python train.py --encoder_arch="convnext" --model="contrastive image-text model" --dataset="cartoon faces" --train_examples=50862 --image_size=40 --crop_scale_min=1 --horizontal_flip=false --translate=0.06 --cutout=0.4 --tokenizer="word" --vocab_size=45 --loss="sigmoid" --embed_dim=128 --encoder_isotropic=false --encoder_norm="rmsnorm" --encoder_activation="gelu" --encoder_mlp_ratio=3 --encoder_inner_norm=false --encoder_drop_path=0.15 --encoder_patch_size=[2, 2] --encoder_depths=[5, 5, 5] --encoder_widths=[48, 96, 192] --encoder_kernel_size=3 --text_encoder_causal=false --text_encoder_width=384 --text_encoder_layers=12 --text_encoder_norm="layernorm" --text_encoder_norm_position="pre" --text_encoder_activation="gelu" --text_encoder_mlp_ratio=2 --text_encoder_head_dim=64 --text_encoder_fused_qkv=false --text_encoder_bias="all" --text_encoder_qk_norm=true --text_encoder_layer_scale_init=1.0 --text_encoder_parallel_block=false --text_encoder_inner_norm=false --text_encoder_drop_path=0.05 --text_encoder_positions="learned" --init="kaiming_normal" --residual_init="zero_last" --optimizer="muon" --muon_scale="match_rms_adamw" --lr=0.0018 --momentum=0.95 --nesterov=true --orthogonalizer="polar_express" --adamw_lr_other_params=0.00077 --grad_clip=1.0 --adaptive_grad_clip=0.05 --steps=8600 --batch_size=128 --epochs=21.6 --lr_schedule="step" --warmup_steps=860 --weight_decay=0.2 --adamw_weight_decay_other_params=0.01
Rows from block 11 of the image encoder of a small contrastive image-text model, named by matrix and row number. Rows with one number belong to one neuron. Each number is 128 + 24 x the weight over its row's rms, rounded and kept within 0 to 255. All counts start at 0.
After each neuron's rows are labels from the 100 images, of 14976, where the neuron reaches its highest value: "strongest on" is what is common among them. Only what is clearly more common there than usual is listed. The data: cartoon faces. In brackets: how many of the 100, against the usual share in percent.
# fc1: MLP up (encoder.blocks.11.mlp.fc1.weight, 576x192), inputs 0-191
# fc2: MLP down (encoder.blocks.11.mlp.fc2.weight, 192x576, transposed), outputs 0-191

fc1.124 [121 117 185 102 124 114 118 130 119 117 134 124 115 128 126 143 153  71 144 105 146 130 119 111 175 123 128 151 113 126 161 162 113  73 112 137 141 139 128 152 124 110 156 137  98 147 104 180 102 141 134 106  80 149 120 122 157  84 152 123 136 132 163 138 100 126 173 176 140  77 116 121 124 128 152 144 142 114 114 151  88 123 143 126 124 162 127  87 131 165 172 163 148 121 119 173 170  97 148 144 164 123 158 140 162  87 142 150 135 113  93 126 169 120 129 168 167 135 114  78 140 107 149 116 135 151 111 114 133 120 105 123 131 158 198 138 148 127 150 160 165 102 136 106 115 128 121 124 142 145 131 131 117 115 105 152 133 130 138 123 138 126 170 100 149 117 111 154  90 162 119 127 153 201 139 104 111 129 125 102 145 160 149 118 141 127 124 117 137 114  74 137]
fc2.124 [128 139 124 104 133 135 141  99 149 108 165 127 116 120 148 121 154  95 133 130 123 116 165 121 110 152 127 148 136 135 173 132 136 116 133 128 205 158 115 172  80 143 133 121  94 105 125 152 151 116 113 153 126 182  81 137 107 170 138 173 173 131 158 132 116  95 123 159 109 115 116 143 128 114 156 110 181 107 128 145 153 144  95  72 116 117 118 164  95  91 134 130 138 190 140 109 202 112 121 129 142 128 147 137 134 131  99  62 137 130 140 124 114  83 106 124 122 148 106 142 104 114  95 123 100 146 133 131 111 139 142  98 160 110 132 135 167 159  99 132 104 123 177 137 128 145 118 126 136 150 111 107 150 124 107 154 108 178 111 134 128 127 134  90 107 124 113  89 143  88 150 127 114 142 110 113 118 121 144 133 144 119 120 122 165 117 153 109 139 113 133 192]
strongest on: teal hair (65 vs 5.9); green hair (32 vs 6.1)

fc1.311 [104 143  99  74 160 157 129 141 146 128 114 131 143 109 135 129 151 137  89 110 133 129 180 122 147 151 116 149 122 107  56 141 138 123 114  99 169  34 177 114 113 119 118 123 119 106  98  93  98 115 133 143 135 134  79 128 142 111 138 184  85 137 151 108 142 172 133 133 129 100  92 116 110 122 141 140 126 123  91 134 111 129 122 127 150 134 137 134  70 117 110 103 123 122 104 133  93 116 109 110  97 139 136 160 115 128 126 128 105 151 131 115  87 124 136 153 161 137 115 158  94 146 155 126 131 131 125 105 149 131 147 102 115 127 179 126 152 140 115 124 159 140 125  97 110 118 120 128 165  62 147  82 118 126 148 103  79 166 135 108 118 127 134 141  95 168 117 131 158 150 114 111  74 106 148 158 127 124 172  89 157 146 112 126 150 142 119 144 127 126 129 126]
fc2.311 [ 67 127 145 148 152 135 126 127 115  91 120 102 141 127 102 161 125  98 135 129 103 139 152  92 159 135 164 101  81 149 103  79 152 145 153 117 168 128 124  91 154 144  67 142 126 119 102 156 141 132 116 213 118 156 115 108 113 123 124 101 117 141 173 116 119  90 127 129 116 122 178 130 159 118 109 121 148 132 127 110 169 125 140  91 113 160 113 129 102 123 145  77 144 122 130 132 146 139 127  66 129 144 120 126 102 121 114 115 156 169 139 141 130 163 159 143 153 113 135 154 140 127  81 149 156 102 136 112 129 174 105 105 112 126 134 155 118 113 199 106 126 177 141 156 128 136 133 127 160  97 103 142 111 111  99 135 124  93 128 113 103 110 105 154 166 118 130 138  93  95 147 150 132 148  93 142 130 107 163 152 132 133 115  95 129 111 141 115 117 106 148 107]
strongest on: top hat (62 vs 10); brown hair (42 vs 5.9); curly hair (39 vs 13.9)

fc1.464 [144 128 122 124 146 114 124 200 193 158 112 149 189 131  87 148 115 128 128 182 120 126 116 144 125 161 127 148 107 110 124 148  97 146  94 106 123 117 171 124  80 107 130 132 103 105 100 105 151 149 148 122  96 133 105 123 112 132 142 158  86 137 123 139 143 117 122 159 141 167  89  65  75 160 128 142  94 160 156 118 104 129 163 143  96 150 132 124 127 152 131 133 144 111 116 116 110 126 124 115 123 140 138 107 162 115  92 132 146 102 114 100 138 115 126 134 138  74 123 134 103  95 152 103 102 168 148  78  87 142 134 170 133 154 128 106 102  99  91 129 127 123 121  82  94 113 174 122 129 100  98 120 123 134 161 131 143 160 135 141 120 119 124 132  95 137 128  75 142 106 184 113  82 145 124 104  98 104 139 146 147 136 133 109 120 135 125 124 119 144 129 129]
fc2.464 [134 136  89  67 105 137 121 100 116 117 163 139 117 133  85 149 127 126 171 139 108 150  81 139 146 106 103 130  97 148 152 138  69  94 150 125 147 143 128 113 140  69 158 121 112 179 127 175 160 118 131 119 132 124 175 152 121 138 130 143 126 177 161  92 152 132 139 100 140 125 144  90 115 125 106 144 120 139 147 105 107 132 116 159 120 157 123 126 124 111 104 112 109 108  82 135 120 159 141 112 152 109 133 128 143 112 139 126 100  97 125 134 133 157 155 137 146 161 116 139 120 151 147 122 133  79 123 150 121 160 170 174 125 137 112  97  96  99 115 166 126 133  97 116 111 115 139 153 117 150 101 122  77 128 169 170 103 160 135 117 106 149 140 122 131 113 160 150  98 152 134 147 128 122 102 135 185 106 185 154 127 159 105 105 120 185 135 132 107  94 101 144]
strongest on: top hat (73 vs 10); spiky hair (41 vs 14.5)

fc1.463 [194 128 127 103 126  87 118 110  91 113 133 110 126  99 127 148 121 124 132 134 124 116 138 165  98 155 121  96  84 114 123 142 103 175 119 133 133 165 113 105  94 102 121 118 160 105 110 120 148 118 107 135 158 152 105 149 124  72  96 130 151  84 134 154 148 104 140 138 115  98 139 179  95 108 125 127 178  82 160 125 158 175 110 122 149 128 126 127 112 122 169 161 158  90 114 126 105 153 125  84 154 129 160  96  93 100 160 127 132 111 145 117  94 109 140 130 121 145 131  84 178 106 128 113 118 172 110 147 123 119 195 101 151 118 123 115  94 117 124 117  98 119 108 105 103 100 125 120 111 119  81 123 126 129 114 111 170 148 134 143 110 137 136 161 146 145 124 155 142 137 123 103 154 103  91 123 119  90 112 161 132 144 122 139  78 142 108 160 139 119  84 141]
fc2.463 [156 134 135 147 184 123 139 100 131 113 104 143 131  72 142 165 137 166 115 133 135 113 139 156  99 116 129 133 158 101 101 143  75 120 129 127 100 118 141 123 115 124 105 149 123  86 122 130 119 120 101 162 182  90 116 137 115 156 109 123 139 184 111  98 103 130 116 126 134 121 103 160 151 109 137 145 126 128 133 129 134 180 111 154 101 121  77  85 104 135 150 149  91 144  96 128 122 103  79 116 139 132 122 125 112 145 139 126  75 146 147 146 154 141 119 135 103 116 119 174  54 115 137 148 148 102 130 144 144  91 124 153 132 149 130 102 136 106 119 157 103 130 116 160 124  99 112 134 157 129 134 132 141 125 132 114 118 128 121  85 118 140 109 144 130 130 140 143 172 165 208 172 107 105 186 135 146 117 143 118 108 193  89 142 157 130 127  98 123 137 132 127]
strongest on: top hat (100 vs 10)

fc1.521 [161 108 128 122 144 134  99 137 115 160 119 129 102  92 150 134 119 119 121 152 157 134 103 157 103 135 147 149  93  88 100 112 111 119 132 137 182 144 106  99 154 161 114 130  98 163 127 139 154  90 140 115 132 120  97 138 148 165 167 155 108  90 135 129 113 127 144 151 142 143 135 127 132 136 137 160 132 186 112 147 123 121 142  70 139 115 120 136 106 125  71 168 145 137 151 101 129 103 135 115 129 153 141 114 159 128 107  92 137 119 156 144  68 117 153 137 122 117 171 133 136 141 142  98 138 123 122 127 133 115 113 102 129 145 146 121 113 152  93  51 123 175 143 159 129 135 145 149 133 124 123 102 104 103 127 151 122 167 118  94 139 122 119 153 117  38 150  73  57 138 123 157 131 120 106 109 102 119 108 120 129 155 184 123 151 144 111 145 126 114 138 115]
fc2.521 [ 97 161 153 137 145 137 130 126 125 104 105 129 122  64 149 131 164 138 108 151 144  98  88 155 122 121 101 125 150 103  89 124 163 122 174 108 137 108 180 130 113 129 119 119 169 111 133 108 126 130 152 133 133 142 128 104  68 108 113 126 125 166 137 119  85  52 111 118  90 137 148 130 157 152 134  97 149 111 136 134 145  99 108 115 158 185 113 113 155 105 161  89 115 134  98 135 151 112 108 125 138 109 134 132 117 124 156 131 130 183 149 111 134 114 104 108  91 178 135 159  98 150 129 112 123 153 113 143 160 125 117 120 125 118 112 107 154 186 146 136 127 120 176 133  89 122  82 114  90  96 134 136 107 103 112 133 156 176 128 107 106  77 140 135  82 111 132 129 123 125 140 113 122 171 108 117 132 133 145 118 134 130 106  91 114 111 150 100 143 134 131 179]
strongest on: top hat (64 vs 10); cap (35 vs 10.5)

fc1.369 [139 101 132  54 137 105 114 114 129 134 147 107 138 119 173 135 176 112  86 117 123 143 138 158 113 141 148 141 157  95 114 145 132 110 127 106 110 146 104  89 130 126 136 140 130 139  97  85 101 117 121 129 104 160 101 151 157 130 138 106  73  95 104  92 104 104 168 130 166 149 124 111 122 127 112 141 124  95 128 163 157 100 155 131 155 104 133  78  96  97  96 155 103  85 170 144 136 112 145 120 145 112  58 107 119 155 127 153 131  88 122 135 123 176 123  92 146 133  95 131 121 134 140 108 171  88 150 108 147 115 143 113 124 134 144 130 140 127  92 114 133 135 119 133 115  96 155 142 164 143  97 113 113 103 108 128 119 123 110  98 110 112 140  91 189 128 152 123 110 103 124 139 185 119 146 148 135 134 122 126 118 135  83 113 123  84 124 158 159 135 179 148]
fc2.369 [146 166 142  65 172 109 159 175 143 124 160  99 103 171 119 146 110 143 141 105 102 123 107 100 111 160  96 121 131 148 128 129 133  90 104 130 136 109 135 122 153  84 107 144 109 121 138 140 133 111 104 118  95 110  86 150 127 127 115 119  48 111 143 126 144 133 103 135  90 145 125 136 100 156 115 117 119 135 125 144 162  98 136 172  90 100 142 126  88 144  97  85 155 146 171 185 139 146 125  94 166 133 131 149 125 140 138 154 100 129 142 102 118 134 118 142 131 127  84 114 102 141 126 113 120 140 116 125 147 157 103 121 127 113 109 127 121 118 184 133 111 107 151 127  82  94 132 124 101  71 132 107 153 132 142 144 148 161 104 101 139 158  88 137 172 107 156 146 116  99 150 143 106 133 119 132 109 136  96  87 140 140 138 122 103  95 166 166 128 131 128 172]
strongest on: winking (73 vs 12.6); green face (43 vs 14.5)

fc1.148 [108 119 138 102 145 107 185 152 172 156 150 137  91  90 184 156 150 135  93 114 145 130 143 110 132 108 118 114  56 112 112 144 139 110 156 100 114 142 153 160 136 115 151 127 134 149 106 144 124 131 133 144 123 129 110  97 107  99 110  83 124  89 118  80 121 142 130 131 132 184 101 144 161 118 159 129 137 117 115 168 130 141 149 115 170 138 157 121 137 148 118 136 137 110  89 159 124  88 107 144 152 134  86 178 103 118 128 131 110 162 158 124 116  82 136 136 104 149 159 161 137 151 119 121 118 156 157 153 123 160 127 124 151  73  95 119  92 125 152 158 111 111 114 116 173 149  95 136 119 116 129  96 121 174 128 146 119 117 138 115 140 123 103 141 177 126 117 134 111 108 110 114 122  93 138 131 122 135 155 111 199 107 141  86 134 126 105 134 117  94  86 128]
fc2.148 [134 187 128 160 140 147 106 138 136 145 113 161 162 106 151  95 133 126 131 165  86 132 153 105 102 109 143 123 106 148 177 159 161 141 150 137 170 128 131  82 189 107  83 113 143 153 113 169 109 141  90 142 113 125 105 165 107 147 152 157 138 129 128 162  99  98 179 135 169 144 155 122  93 115 146 145  96 156 138  83  87  95 166 123  94 134 121 135 111 122 130 103 119 173 141 105 120 136 123 112 134 123 175  95 139 124 113 170 147 141 106 139 110 138 124 123 179 155 134 139 107 164 120 118 126 109 183 125 103 111 166 125 136 189 114 153 145 114  93 137 151 145 133 121 135 124 119 110 130 149 117  83  86 115 112 130 118  95 126 102 141 157 145 134 125 119 125 109 128 126 118 164 115 121 110  98 167 154 105 115 138 142 174 112 128 123 126 107 103 136 152 108]
strongest on: winking (51 vs 12.6); cap (49 vs 10.5); top hat (29 vs 10)

fc1.292 [134 146 112 139 108 107 137 149 114 159 101  88 117 130 113 126 130 110  98 128  94 146  96 139 133 137 136 119 137  88 117 127 160 127  72  97 107 172 138 111 101 122 149 144 104 168 103 154  96 132 138 141  89 131 142 141  83 116 188 147 129 173  95 114 121  83 152 145 144 130 115 111 150 119 115 124 143  88 117  98 116 116 121 122 104 160 155 144 178 146  71 150 121 155  87 127 107 129 129 136 152 172 126  98 139 139 153 139 134 133 149 135 152 136 158 133  83 122 155 126 131 137 133 175 140 132 153 125 129 142 107 131  94 133 118 142 115 170 163 107 134  77 144 175 128 102 148 154 119 120 130 113 133 174  82 124 129 134 128 138 133 126  99 122 114 125 144 110 147 136 196 146 129 159 140 118 146 163 189 109 193 156 158  98 125 113 126 132 128  85  96 128]
fc2.292 [111 130 127 114 103 146 122 127  86 157 112 102 155 124 126 129 130 121 135 139 112 143 113 142  91 105 165  78 141  92 139 161 124  77 140 150 128 144 137 129 133 121 115 121  85  70 133 153 132 108 145  72 128 167 117 134 132 132 121  99 100 127 166 153 129  82 146 108 128 132 146  92 124 104 121 118 196 148 103 120 125  98  94 115 111 146 143 163  71 180 101 107 105 115 105 144 147 125 132 126 146  89 103  95 155 112 125 131 152 142 125 142 129 109 174  80 122 148 106 123 113 188 119  95 117 127 130  85 119 144 146 114 131 157 136 127  88 102 135 144 120 153  88 124 103 130  88 165 156 140 132 101 138 129 132 133 140  89 106 168 148 118 108 109 167 130 140 151 112  87 135 159 131 159 172 127 125 123 177 160 160 139 106 139 153  98 116 141 127 117 150  96]
strongest on: top hat (39 vs 10); bald (30 vs 8.5); a mohawk (28 vs 8.6)

fc1.84 [136 109 144 137 128 119 118 126 113 106  90 126 120 117 130 144  88  97 111 148 122 126 131 130 155 113 165  93  95 108 101 146 125 141 122 121 141 109 147  97 146 109 189 134 129 174 100 132 144 109 119 140  99 129 131 113 154 126 126 136 144 140 117 154 106 141  97 110 118 154 158 140  94 171 105 126 164 141 141 154 127 204 112 143 117  97 121  90 140 117 129 122 110  95 114 159 122 125 108 101 167 134  98 113  88 176 101 106 115 158 150 142 147  92 140 141 141 112 115  82 157 100 102 133 136 138 138 103 133 111 118  75 156 126 125 163 116 132 148 130 129 155 135 109 101 125  87 117 134 111 159 122 100 130  95  90  97 148 167  73  99 103 155 137 133 136 122 108 104 142  99 122 140 121  88 172  73  77 105 143 160 140 145 101 105 180 150 142 145 117  79  97]
fc2.84 [166  90 111 112 134 126 136 130 103 134 167 108 140 119 176 152 115 125 116 106 100 186 178  95 113 148 132 154 184 155 141 106 134  81 154 179 149 153 162 121 168  76 118 131 114 111 133  99 119  99 135 150 165 119  93  72 152 154 131 127 114 166 108 113 128 113 116  81 143 148 142 198 110 159 140 139 124 106 130 142 111 145 110 127 100 152 135 138 120 123 123 168 156 162 153 137 137 134 124 107 166 114 134 142 131 181 119 121 138 126 121  72 146 123 143 137 167 135 159 152  95 121 115 121 125 127 142 137 133 164 117 129 116 124 132 118 133 146 135 145 120 112 129 105 127 121 114 112 140 125 133 133 173 121  92 104 143 120 117  93 153 154 142 115 155 172 111  84 162 141 109 102  84 114 181 173 128 109  82 125 149 134 139 137 155 153 135 124 157 127 109 133]
strongest on: a bun (62 vs 8.7); green hair (38 vs 6.1); a mohawk (38 vs 8.6)

fc1.47 [148 135 148 129 122 122 154 128  91 111 151 125 122 129 124 144 104 128 159 128 150 147 138 142 140 121 131 112 175 141 111 112 125 138 127 127 183 138 141 117  86 135 116 141 110 110 138 160 120 138 108 148 189 138 116 149 127 130  95 153 107 121 154  86 136 128 144 122 141 141 146 171 143 123 128 128 135 114 131 160 151  70 146 137  88 141 157  80 176 118 151 144  98 116 114 157 115 154 150 138 142 104 147 149 115 119 137 172 125 158 132 104 120 131 152 122 123 125 165 178 136 135 125 159 120 178 121 105 153 135 103  94 135 106 154 158 131 136 147 104 108 163 156 136 115 142  99 105 137  87 142 162 121 196 140 122 131 119 133 167 138  93 119 152 134 143  95 166 150 128 114  86 146 170 157 205 134 163 140  65 123 126 177 100 105  84 127 136 156 157 137 116]
fc2.47 [114 102 160 137 113 131 103 148 122 120  83 136 149 166 145 150 155 138  86 172 118 133 105 116 129 141 135 122  88 112 107 159 125 148 138 145 116 129 137  91 142 189 133 167 152 118 147 127 126 121 164 200 111 146 186 125 162 140 142 147 121 127 122 103 128 136 137  89 164 146 128 114 142 150 145 141 145 105 117 108  95  93 116 147 113 123 120 129  94 118  87 102 110 125  79 114 101  98  99 148 127 160  79  96  87 135 122 113 156 114 141 111 147  97 120 154 136 162 126 133  84 127 136 113 135 112 145 107 130 105 132 105  94 104 120 156 118 135 138 140 168 132  82  77 143 170 140  96 119 133 141 104 128 132 107 171 158 123 139 113 128 102 121 146 132 101 134 136  99 126 141 166 101 127 140 124 148 129 100  51 115 159 119 123 166  72 110 129 105 129 165 107]
strongest on: winking (100 vs 12.6); spiky hair (53 vs 14.5); glasses (42 vs 16.7)

fc1.399 [107 141 115  89 155 136 113 102 102 101 103 126 145  94 103 120 112 202 117 142 160 123 149 124 114 104 107 123 161  96 147 116 141 133 120 112 173 151 109 111 112 155 113 115 149 126 162 119 146 138  89 131 156 137 132 145 132 121 120 132 148 106 132 112 121 156 139 141 139  65 104 120 133 127 114 140 163 147 125 101 140  97  56 143  85 115 117 160  88 120 167 179 102  99 126 166 147 109 131 112  72  87 140 141 129 150 136 137  97 126 127 137 126 144 126 126 131 114 120 149 140 137 120 134 173 117 149 131 166 162 124 183 174 132 159 106 186 159  99 145 123 136 133  82 140 121 140 136 126 116 164 125 121 142 164 125 154 124 168 115 107 111 144 111 147 114 142  92 132 107 114 115 132 160  66 118 116 122 157 126 156 140 176 142 161 179 139 148 123 144 143 137]
fc2.399 [108 166 123 159 145 119 140 167 111 125 125 133  97 100 136  85 137 121 107 142 103 115 139 164 154 103 121  82 120  85 137 115 144 147 123 152 109 168 150 114  97 146 157 155 110 137 156 104 159 141 213  90 142 119 113 106 113 106 105 115  92 128 104 163 173 134 122 135 117  84 158 147 124 155 155 163 162 116 151  94 143 129 161 125 110 117 107 121 156 115 143 153 139 126 112 124 137 127 116 119 119  97  99  95 124 117 135 152 149 149 112 107 104 194 126 100 135  91 101 123 145 135 111  74 128 174 103  98 127 136 136 172 136 118 155 136 152  92 139 165 151 131 149 143  90 108 119  98  91 138 107 129 114  98 130 173 129 150 110 159 155 148  63 124 146 114 127 142 108 120 127 148 132 133 127 124 145 156 136 112 134 120 124  71 107  81 135 151 109 113 146 125]
strongest on: a bun (37 vs 8.7); black hair (29 vs 6.2); brown hair (28 vs 5.9)

fc1.37 [155 108 156 158 120 112 168  76 135 123 120 139 154 155 141 125 126 142 130 136 137 118 141 154 110 127 127 109 135 127 136 127 129 120 133 108 143 144  84  94 147 124 128 151 102 136  91 106 104 115 145 140 151 121 106  89 118 115  64 135 127 107 100 112 165 130  80 123 116 198 101 133  82 146 151 122  65 142 117 118 117 112 125 134 112 148  96 139  70 129  99 143 130  67 142 131 106 141 134 161 173 126 168 135 144 103 116 145  79 145 152 117 153 102 147  79 121 140 116 137  98  99 144 126 116 172 133 144 137 171 130 110  99 128 131 182 142 106 147 157 122  90 182 129 122 110 111 140  77 116 155 101  86 133  96 147 128 152 106 155 110 104 148 100 154 129 115 150 120 119 160 107 121  86 129 116 111 131 112  82 111 149 156  98 135 130 109 119 135 152 130 129]
fc2.37 [158 120 153 116 142 133 152 140  92  99 120 159 107 139 122 157 137 164 136 139 135 114  93  83 126 133 112 115 123 136 108 109 107 152 196 112 168 142 144 106 110 140 118 157 123 133 129 141 119 117 116 114 169 144 170 112 116 102 117 141 163  87 120  87 126 110 128 140 132 134 159 182 130 156 116 145 137 113 142  98 148  93 146 101 175 159 115 118 125 131 116 161 114 112 200 160 123 176 143  93 133 116 143 124 148 173 110 137 132 125 125  91 117 147 172 128 153 136 114 113 151 114  73 119 163 164 126 121 136 124 123 113 112 128 115 113 168 107 155 144 152 114 155 106 136 121 127 128  87 115 125 164 135  87 150 188  90 179 142 105 121 153 140 160 149 108 102 117 130 108 125 113 143 182 120 139 145 101 152  84 143 156  91 121 149 128 126  98 138  87 153 148]
strongest on: top hat (42 vs 10); spiky hair (38 vs 14.5); pointed hat (34 vs 10)

fc1.110 [166 135 137 101 109 123 100 118  74 161 142 138 116 148 149 132 150 118 132 153 170 106 187 142 114 165 153 118 117 135 150 134 120 168  69 120 149 132 139 118  99 100 135 149 130 151 139 128 104 111 155 141 190 151 135 151 159 152 114 169 147 114  83 136 130 111 137 148 128 150 168 141 120 122  73 130 103  94 124 135 124 132  68 174 143 156 110 151 165 109 128 110  67 109 119 117 106 138 109 128 139 159 154 144  76 101 151 136 145 142 117 134 130 145 125  75 123 150 153 156 134  80 158 108 155 131 102 159 125 122 146 156 120 105  94 123 128 169 122 148 123 181 143 103 138 124 140 141 145 121 135 122 112 142 147 134 169 145 126 144  87 142 141  81 140 133 134  81 100 154 152 117 133 130 142 135 112 138 106 105 152 156 114 101 168 114 144 129  99 124 121 157]
fc2.110 [147 166 110 117 176 100 104 124 133 190 146 141 130 141 120 135 126 104 142 180 124 152 132 152 127 115 111 113 104 164  98  97 108 143  91  99 127 148 124 101 167 176 142 108 131 134 114 119 128 159 129 109 141  95 108 122  93 144 141  71 149 102 103 101 129 111  91 138 116 135 168 147 111 114 127 162 129 134 121 107 150 156 178 136 170  67 168 154 135 164  74 124 144 154 145 106 126  99  96 158 175 158 118 145 119 141 140 128 132 152 118 125 126 116 110 127 130 137 111 108 162 102  95 154 146 112 127  95 137 126 102 124 155 130 146 176 156 116  93 121 163 153 176 172  86 118 160 174 127 107 116 140 126 126  99 107 135 152 129 130 149 160 124 116 104 127 120 127 136 132  98 159 129 136 155 107 110 106 100 105 127 136 141 130 125  76 122 120 167  83 127 115]
strongest on: a bun (100 vs 8.7); hat: no hat (100 vs 59.8); black hair (36 vs 6.2)

fc1.39 [138 156 142 147 146 135 120 174 114 132 122 155 168 133 128 150 128 102  63 120 137 158  77 131 161 135 135 131  96 127  85 123 111 154 148 139 125  92 142 122 122 112 140 154 122 179  89  96 158 102 143 125 143 146 111 117 144  95 125 100  98  92 112 143 152 129 135 154 127  36 157 146  92 112 101 165 101 143  97 138 136 100 109 103 121 134 162 158 115 148 178 125 140 154 119 133 196 157 135 132 131 136 137 111 120 154 130 128 107 149 155 137 112 116 118 116 138 139 117 103 147 105 111 133 153 163 113 169 117 149 101 125 157 131 137 113 137 115  97 104 135 112  93 107  85 146 155 109 162 121 107 140 111 120  97 157 121 133  80 122 109 125 121 140 131  91 114 143 133 175 126 124  80 118  92 148  93 117 141 113 110 127  78 110 105  83 158 128 128 109 107 104]
fc2.39 [110 101  96  73 145 139 154 113 124 167 132  77  77  72 143  75 173 140 155 101 101 101 173 106 133 152  76 138 103 166 106 115 152 118 120 108 114 117 110 101 108 155 119 142 141 112 134 135 136 116 130  91 120 129 132 144 114 146 107 143 150 130 138 147  98 144 145 118 123 130 102 127 158 107 139 123 130 138 140 152 108 149 172 108 139 131 157  93  85 139 137 142 112  90 134  80 100 147 157 152 121 128 155 127 124 126 102 114 125 161 118  96 166  91 160 119 141 112 107 163 170 151 151 189 147 154 131 160  94 144 163 103 124 137 109 160 113 118 135 107 100 127 111  99 139 152 120 133  90 147 145 107 127  86  72 123 139 118 140 122 155 131 146 129 115 145 138 127 150 153 101 150 122  90 133  72  94 102 126 141 104 158  95 147 139 115 144 123 103 124 120 153]
strongest on: teal hair (64 vs 5.9); pink face (41 vs 14.4); green hair (30 vs 6.1)

fc1.498 [131 109 126 179  83  86 158  79 147  95 132 108 120  72 121 147 150 122 130 102 105 174 133 103 125 102 122 124 128 103 114 122 125 135 130 129 114 129 123 144 104 125 164 134 113 156 129  90 100 143 160 115 127 123 105 127 114 113 183 122 137 130 130 116 136 104  88 149 110 137 105 107  80  76 165 117 111 129 183 151 117  79 147 138 131 145 119 115 180 122 139 124 102 137 137 134 109 133 140 161 102 130 171 137 160  76 102 152 114 142 144  86 144 137 144  89 113 108 130  72 152 113 169 116 121  96 141 110 152 111 187 136 150 113 131 133 140 175 162 145 124 129 103 138 157 148 118 146  99 165 114 115 136 164 150 106 137 128 168 135 134 118 123 136 136 119 101 156 136 156 128 117 129  97 129 130 131  99 135 134 147 121  84 136 127 104 112  74  95 176 169 143]
fc2.498 [102 136 127 122 149 120 139 126 136 130 152 155  88 137  97 161 122 122 154 124 158  98 103 151 143 125 114 139  90 120  97 100 135 142 185  84 151 103 114  79  83 117 109  98 129 170 171  98 130 127 131 129 137  98 103  90  65 122 132  97 138 143 108  74 138 131 150 127 108 130 143 111 149 118 131 128 135 113 110  76 138  96 173  73 119 140 152 112  97 144 136 121 111 120 105 183 128 148 119 107 165 105 137 116 148  95 115  95 120 110 135 129 144 115 117 139 139 128 123 162 118 157  98 141 122 128 131 136 111  98 156 119 162  95 128 131 156 135 135 161 129 149 113 133 118 194 138 132 112 154 107 127 157 127 143 124 118 100  96 111 155 115 114 152 150 115 155 103 143 143 141 146  66 119 103 109 161 132 121 117 146 131 153 117 123  72 148 128 157 102 201  93]
strongest on: teal hair (49 vs 5.9); curly hair (47 vs 13.9); blue face (41 vs 14.4)

fc1.200 [152 119 115 135  86 145 128 151 125 110 125 148 122 117 118 163 125 110 149 178 111 159 147 121 116 157 117 152 133  59 104 102 122 153 138 105  97 142 165 130 126 140 110 100 122 110 143 194 121 123  75 152  72  95 137  76 116 113 141 134 106  95 125 101 110 139 121 113 121 123 124 135 135 142 105 121 137 111 137 126 157 142 107 116 154 127 149 194  93 140 123  88 124 161 162 104  98 134 115 117 152 162 134 120 120 137 121 101 162  97 143 141 107 138 138 182 123 162 125 102 138 133 116 125 117 123 147 133 184  95 162 164 130 104 122 137 121 162 118 102 116 140 111 128 126 133 169 143  79 101  98 104 125 142 142 129 124 119 160 160 132 102 135 115 107 176 150 203 150 111 134 126 125 107 150 104  70 141 105 118 156 115 105 131 163 111 113 133 108  83 134 143]
fc2.200 [160 111 112 111 126  91 135 134 113 124 136 148 116 161 160  87 134 117 131 120 125 149 142 134 112 151 166 128 149 132 107 121 146 127 129 152 152 135 117 125 137 107 139 172 119  98 107 128  85 163 121 125 118 157 144 135 109 119 136 145 150 123 143 104 114 127 141 144 114 119 109 140 152 118 109 128 170 105 129  81 117 153 125 168 111 142 176 162 112 156 163 107 122 105 176 116 113 139 107 146 146  87 103 188 108 106 134 132 107 176  79 107 159  83 107 122  71 124 160 119 124 102 184 112 104 115 109 113 132 103 180 131 132 123 118 129 147 152 122 121 112 137 106 133 120 128 178 123 110 187  90  98 107 127 115 102 124  91 144  94 155 138 139 139  74  82 121 110 117 120 106 157 168 122 141 114 156 102 130  86  64 145 163 107  92 111 135 125 121 138 147  97]
strongest on: teal hair (62 vs 5.9); teal face (44 vs 14.1); orange face (41 vs 14.2)